A small image captioner, trained from scratch.
Data: trained on patchworks of several textures, 36250 training examples, 40.3 epochs.
Rows from block 8 of the image encoder, named by matrix and row number. Each number is 500 + 40 x the weight over its row's rms, rounded and kept within 0 to 999. All counts start at 0. Numbers have three digits each. After the name is the row's rms in percent of the matrix's.
# mid10: scale 2 3x3 conv (encoder.blocks.8.mid.1.0.weight, 128x128x3x3), inputs 121-127, a 3x3 kernel for each
mid10.2 097:568466515472545476486506494481540535565503522479545541535518467450489550533496531442556516547533559521465467525526522510540504502558496571519514464544600517471518485527462519541549507514494
mid10.3 109:446557492582522480501509522510506512528494491522434497537544480482490560548517481497433477519467522474498527541512451473519494498528428446454537508468460553463487578473501485495454508535559
mid10.4 099:432555480519528495593532469483443533529515530505536497556533427413509415574457527545514429481498552458477538527456475487546521434509552455520499561503493511503580498490477536526566523505453
mid10.5 097:476533522508567509451515475508501490466521466513479502556488479535587415505603493509496515488509515506496488516573477559492458467421445478597484465502516513504536499444502569548443577504531
mid10.6 101:492566511473511518511504560513591547555506567558572628545569560494527533533485532493467537441508517562546499505527522508572550545537558408501530535546518521492462489438428498526513487475547
mid10.7 101:526513470480493481528558464513465494484467546483473465624572463662601415519404471456565518517484469498472500446526532496490521528466484544502507521501482519476463566545510555517447551448546
mid10.8 107:562510471499534518495515520542517478538546475557485545485438478500519487503537481538526469498484438456462503477501512542509499504523548455475493488492502439534509591477530554468547440440518
mid10.9 098:514511502513521588563476480510517484461509532517538538278475413430470510540516749506440482455470482462536506505473473497479500474516559495512475541550506543500549514489464490540524446511545
mid10.10 104:386528487447540502555517456457497519452491495527530559485515513436486441430506486514529544453489425498505536447452572485604474543530484527495522509438533499525495522497464439534519491560537
mid10.11 100:463476441458563483524540522532447526507449454488459494502598512479437474475571569528508521537429530519499480554535514452538520525512494519467565493484552540520530515506486491460478505468491
mid10.12 104:553448562518588537511476492480488469496417534431471514477498451414471451517509542459525413475445468450458440539470457561464434533470495536458415548431574582489502509437539520532472494545536
mid10.13 100:558476525608471583519552537496554463497515451535493498561518544562579692485546473538514475521592537498533436377554436503479488504468518491604497471494487485543523464549496524527524504523480
mid10.14 097:479534561508557515522501473420486475554507480445485465460333410498414863430456632440475479439555524442504502454526487555521483534505493521454533509601519548572502426463435510529519488550478
mid10.15 096:510560487514492513512496477426507493535550521511549521481502406526523642438478451503581509510519539449507437495513501525526547498538534495558486468556529517433523567469532530546533515562535
mid10.16 098:528524581456437476472490536486527495475536590530456532540545510521549555527489585593495538505447457546513500494489485469534482526506439492462523557491561594491487506531469536461461478545433
mid10.17 101:537509439490520569458494538463475457453573537534531542489431221494518705634566447479453478499588438507584471422469480523478438565525517508498507538511478487558520466478526538535438500521482
mid10.18 103:498448457551431565462506464548450519489458474457524492521521513476564550452520487478605526550520425564543519513488457521527500479533557574481539469476508535469497582464514448545532602489564
mid10.19 099:516581509472458526502559566458462459515491535465405549490506526469575486486543517485497495553489527494426518479526512498467487516468495474538461431477531474536532487477452552511544456477494
mid10.20 097:482454479459510479446459476530468537495459490520499482473499495395384330494429383501506515529584485513484529506430499572442529516521435492501568493572561527512465441462502493491502437521604
mid10.21 098:475500525532469562482467512538437508516494513551473523591558476599567541479520468546509477488560569555453551524563484469527446513456480501568578429530484377496509503455510513505485543450532
mid10.22 098:495525509544494437481476513487447478456606520523516468560438419492595543581446508515524458473502420494462507440460494533511463500459482550482472497553526495459530519486487473508526458473477
mid10.23 105:492527419535539434529459519505445477496549510492468498512451604493507474500530496471427595483474594449501454480516491470540455572458541505491500487532470474476536531525468502535503551528496
mid10.24 104:497446573551493492481455489523451455546404479502446519454506382474476464514552484546516460485558491569450477502431536419447522410512452570541558537441463480431458435506617424484459531522502
mid10.25 099:511462418464495475528448507558524556478548497482496502508466537602614576382426175548511510494508469534515551526502511506539484445431496503493502492564487493503453469499551488546515512516456
mid10.26 096:487490505539458440517484520467469475452479565447509449543509448464472518424512478519516491494473483526540502508505499406442483508479471484461555460480535469511552449470554508520501487479499
mid10.27 103:454527444507509575570491506473477486555431450487436524601557500582535463510603550487475447544471508529564451503435500536445583483458498530498567483545529468438471547537551493575537424559480
mid10.28 100:506478540509498506470573531553520476579486524525534476545480474568545552470521468572510529476525511517369431548544508509480475492470463518504564457591483519471499526508459465519457505554505
mid10.29 100:599468499482481543482527498484549435496548484525516484447477606442450667521461565447562525426521568508514504513451405479482444542496495499546438446606494502604513532464446417619457486534529
mid10.30 102:545473498496440463431502506515484490497584573503496492508579500530560426443538485583587461437542444520568511509565564509534587534520521444512507425505533506530548506480498512541495509565497
mid10.31 102:503438571464481492478526457551494493496590476565518555592598534434472506496507487492536398474548543562542508512489504516525578532479475523503503536530490541536521472543493467456540541504512
mid10.32 099:514506559513494558518536547481564494503486494502516514455454630492450355408517371515543508427519515489395427486524481499496476477466522479494510475487443474528500524549508496562524483452425
mid10.33 098:527519563494501477519509500496437485464514555488495549497533349576417365543534718526525476502476512477475531495431442454434510482497494549480463479492507487523474512449510531448487504494527
mid10.34 099:471490476454474567512519500508467585516501452538510513456481453559481451453520517504510411542530473519489499402497498464449453462495407555530511474441461536491484435548530471528475521475449
mid10.35 098:518482527534515540524489528456526458509528560463511490325452497346498392479488530516562576521475515583511508492533514525518455495511421517503476513547529478505543536616536510498499513456514
mid10.36 106:479472456513476576470483451495493490479570500493477555452448522460514512529497457482557445487479507439444352503459469460478495517466545479506515385444475548497495514527491479453508455537507
mid10.37 097:513437522504478472483505499476494501463451496428515538593481539555372513541487477470541430448454541535521519523504498447461550462537540518460451490488435498454523526422489453483522500493586
mid10.38 104:474492476513504536525526492503529531494466542462510544472523466522467549581419521558457449515508579445534439500517431487463511519497416510514481512474508552565472568411561465508500527461488
mid10.39 103:455480502544481493546557521483505431570469509515474528435529410434477448474466541520436424478501491595497513517466454497494518486508552480509426556498539500541542482456412526534480479442441
mid10.40 099:472440485429497437563537533502532575506539548535455429471464505505475450478471490484453517537487541433477546444465507480494449528467500520528511380492500481522548524516529472488486483519507
mid10.41 100:537494502447508512502518495480494541518458495529506488493506410648445452561518455441505524509453499502470579519500539502492485524488521461549526469523527493484525537504487487446530555484519
mid10.42 099:555451498459484546476535536463496491394492534475476507488464418623534571524475525531537523545479503511468493508486520485486559481489485474403496469499512495470587517496500501529512482554467
mid10.43 096:537480508526477463494590550504538526520450516506515518409474506517514465431594453541483525480409518472525489439449451469467545527454491526468456450477531495583504450475514500504508547469566
mid10.44 098:535485428472481446474544510497520593502504511493529514523519418429493453469517539517534480528545536449505565529522525481516521488494432481484435459461562574472527571477532520540517513532477
mid10.45 102:496548512461492597513505514551482413510545513550470484539477557590409441356474469509509445547488426510498517492502486443503460479564550540518541545512483555566512482507541516467464499556513
mid10.46 097:484565424501571463449454531486513512448450470561454553516606532377394556432481433500444520505556521509486440443465529447492495439490523484531428493504492461425475498538460485471506455499469
mid10.47 099:495486525509528508487493581491493571452487529495495577502460264436378203538329219541483499528468494511483546541472509508501443490445510464449489529469565528506503538481483534422579507530496
mid10.48 102:554493464426495493489520528498544518501539518500491535432411483571456412540431591524462531475435553523569509485486515480564518560572527483548492538483513486539499471456470521512512520550486
mid10.49 100:476457471486517567528631526433550436494428444487529405426568569528474485580401569476517455437460440551503466427468504485482473516426471505440490472527523510463466474520481501514480526488493
mid10.50 105:499495486464509495483536498493520539438475508561433491501411501485448472471444441526516429398522496541536442542482514492556428479539462490548452474476516511525534461458484507533462510419522
mid10.51 103:469509499502534504532425461531523569526518522435519492490541458517450507490493516533484483519464543478504516532498539488535481511523513484480517545493459436507519465485472445444462516476470
mid10.52 107:508532514484555508485543568543452485520498493577465461536543515437488509524460567498468507483514482436512514562543461458475525459532479505540479518565508507528542468536592605492479485498505
mid10.53 097:519489468499521465515502444513505397558479497563566555407487419447460395376444440545491513609519531564439568567506504478477551470461552528478505562569523524453485527465553548597479515505549
mid10.54 101:527507516547504482509466506545453481484509530493479455472497496488546490476589597550473442489469376590474478471570436416490442484492504580497456523552461535505540474519469480531431578563500
mid10.55 098:441461481517503433515529450511544524447476467439482505446546476528461485459358392556529511493510551486516450444460460529498478501493520557540543550471470538492504471487477527570435450451507
mid10.56 106:523514556515516518488428455462585493510573496526547577454492506536513489490544484449481539445436480536463466470464531518551499539503597398541556425496445491427538494527557510490449490502471
mid10.57 101:471524476501533487459430455465444487556532518508566467537453569411582515508487564413476539543519526459514555484540517503459473457490494472546499481485485524565497516471578477513478502513522
mid10.58 098:518489466539522513488520466571473457483517523565543509406369545490444452421495465439461430482551541432411395585520511505461515436536549535491559557452486448484528516513502509502504410498382
mid10.59 097:455451520531453470538493490538513435611511504494407503498472508521411412488521472474520488497416552477500483466458400507484418441542438475558471519494530516459545505499448481434521515419483
mid10.60 102:570464434443507466486442525583503569503531489467508526546400371490464428489459571448471470475554515457512491570427530470499491463528456468575473527451461437500514544522504507426530520516545
mid10.61 101:528544493448497530494518531525469470455481505520490545556510486613425494581531403522511527481485447542466484505516507527494483498426431483464525522464464520537453493491462481490589488441467
mid10.62 102:502623468507509522469510568488461523543472433531567484469482366475548536598488627517395534481431415533539497537506553517514463518552474468529456465493468462508534534515492467478488517498499
mid10.63 099:467465431485450444475505495471593417483463541540538508497441443566457468606413481494441502517468471437492493504539464567475534464509549508512478544574516511512524469483500495519471489489553
mid10.64 102:476540483528524531537560485519525525543469510547576495511488568548449528493489539517464590464416500518536420462531532466518493444454487508471502534473533486507538463519537456548449504514476
mid10.65 102:539475493547444506447514448524479475463458522452469443528532472553517404563508513499498488535548492475439490486467464470489457504474453495543480516501459521554491504522538479473500534466455
mid10.66 096:479522465553558536499567538489512466449518491558520529569522460559621503468472530487508428519451473555487564488492568579496560526512554499505472509501487447515479518396485540476521468540511
mid10.67 097:474550441490490443477516510503453530527500469494522498553428531468570515520466459478539516467568520534425457443583534497487570465532546467479512537484541463525567459534479392541437564439473
mid10.68 098:546593436511490527522535463417499486555528501478558438478550605593557547483453571501533447515526442461534483408507497496487500430491464519564471501553511558494479459537456469457492420505510
mid10.69 105:476474490562470465554541508501442457510476510493482528519500515612481515503540486499498582510484548443437489528513490448494556456480521470495468423492528486519540513521436558512518529502530
mid10.70 102:509516520504528477528501512497500441445511574493479489425402547603580486399528430583548486488513519480403455528498499503451489437482482493551582456543534553441507489516517548473542492443476
mid10.71 099:478485550516428559570484484530503445455486544494455541479468494510434522375423371456487478484544577460513461502510435448508410476468423507525577481458524486467507471474505543539472469512484
mid10.72 104:522556518422546551478495476517493494507474508522430487529492616478434519555398472421484457606590551461494507456491428496510508528486475490530512551521505492473519463509458530500564516502483
mid10.73 100:465516473491537516517500517525555493536507462515459458526544538532748417514397289468524504576541506467435468527535481546561463481439459502528520550552515526488529465548483526551465458476471
mid10.74 099:463425472496552497514556455495513482538498566570502526524528354576500547477452650458572516551489527492524509470446417527546538524543541521500493564467532514544477556474518481477507524473442
mid10.75 100:528532480517471520460530486471455544505470501527545485495587410504512508505517491493547485510479558501502524544486399406452489459574509509462471476532493522504470553597507500506487464489472
mid10.76 105:486517474517504508470483458525540567529470546525509530490527486452476510511498457526529527549497464504532490550554555517494604467500555462553518517531576443469437508514556524409482547467536
mid10.77 100:432530499473474504582445510526463526522506533459451529575468482614613439504534472549463458547403600519432575473508468504458473453422496488503479488475550511435514467570443531499547482446487
mid10.78 102:461488465537527512534431452510533532501470483612514464486479408490548618553463556509452513544494427461482549589532583556513540525542466524570537531488509420500486557478486475537461512486502
mid10.79 100:538492566439486481535460477536467542513479455509498444526553555502588415600578442522518530524567553538437424512457512549478500621512548403438466505421488456480540520505511569533564499488474
mid10.80 098:474491466528466454530481490451559493523523506469474496570524548508469484454588463509482448488460526474541477465493526534546409551436512501515527519495508523483463621526573536530556525503543
mid10.81 101:542503482534521567532459559500483478516485483510550488472469486466531599488465473523494482439538466510576530484489444475586516501459481390507459455519435527553529548534594480407454417522514
mid10.82 104:487503506559462476552454427531494484477504497464515521525513506481471407577421583459407514526487512532544576500509465512513469483474443467548501514517443480486501438556461495505500488561545
mid10.83 102:524479521472519509515491527538515478523493579526522531513484468533515538510461398595509502564501524465414508543480450517562485624531520591437537487507441491498471427511577418566542541524550
mid10.84 104:452551560417497487510503553528447445520545521470480519489517517528494539476485457485546508498432544438519504413503422533493449473537503483473543456453503544547501438488442580510523489492557
mid10.85 105:513554516505539523459483501499496523464484542437553552457544465526465525533451484473449509427534492499498483530543507474497564505474491509515541514478539517455471564552488438540561456505510
mid10.86 104:468549495493498483506496485446517528482540440494553492513466539568466513576617504508465555511496513500500505493529552493506474495516412495518483541624470487482498511468448459485514469492598
mid10.87 102:456504557541486523521517421468517496550479439466435499504519462600512434441586551553499466557581484476494564512443477503547472487524574543499485532509530506481543512526555562511495566520471
mid10.88 107:523490481486500526479537439436447519512480481506453474494525501489528427570448472456445539509491496532512439499592533445452521509461452517471494458498556463530505513497486553543494513401467
mid10.89 103:524561560510536548492453488512476472499487519427538530461533488518507504594468473500474512528526498426578622458538458445535477469520503503466502522489503477470505493494496509504509568429546
mid10.90 098:487461534493510512488452528507465503513512473459484512574543478634519456489549527542514543499484424481476549604553489453495526495444546515532499514504521466460562514519591524430520479479492
mid10.91 104:496468434546526406529451538545546469472509581516516419556440639535517454503466508511482507585465506566497593467440512514488498503567506500582449519501533480478521593457501523513527462490525
mid10.92 105:455477478526444483549453474508492404454558479482483532517481548508527429466512504489533532463571499491500481462508479572551531551451505488475461496448551528536535441572478581491538489461515
mid10.93 101:438492503484495487481483531512489486505481483489498481538619221369443558551373490551504470573476491513582558476508573493500478461535568518488479476514505506516520497557507510460500487577534
mid10.94 101:470508501491510471529530462546527530472527476538476417492513502481429492520462539420582507546443484548504535513469464511526496611524375455471495528563435539505456482451537439488534519525475
mid10.95 099:516531561487534531502533544533525502555516527523535611540460631502518498370516536467507482526536521513484519515481511497567512508552553512493521502490508527482565459529492503589566501506536
mid10.96 100:508483435508539537545476519481482435471530567461540460367450500457427367490572346533480421463446502503509514471555540540532516578583534519543486496474439515548532473503494491511464572527468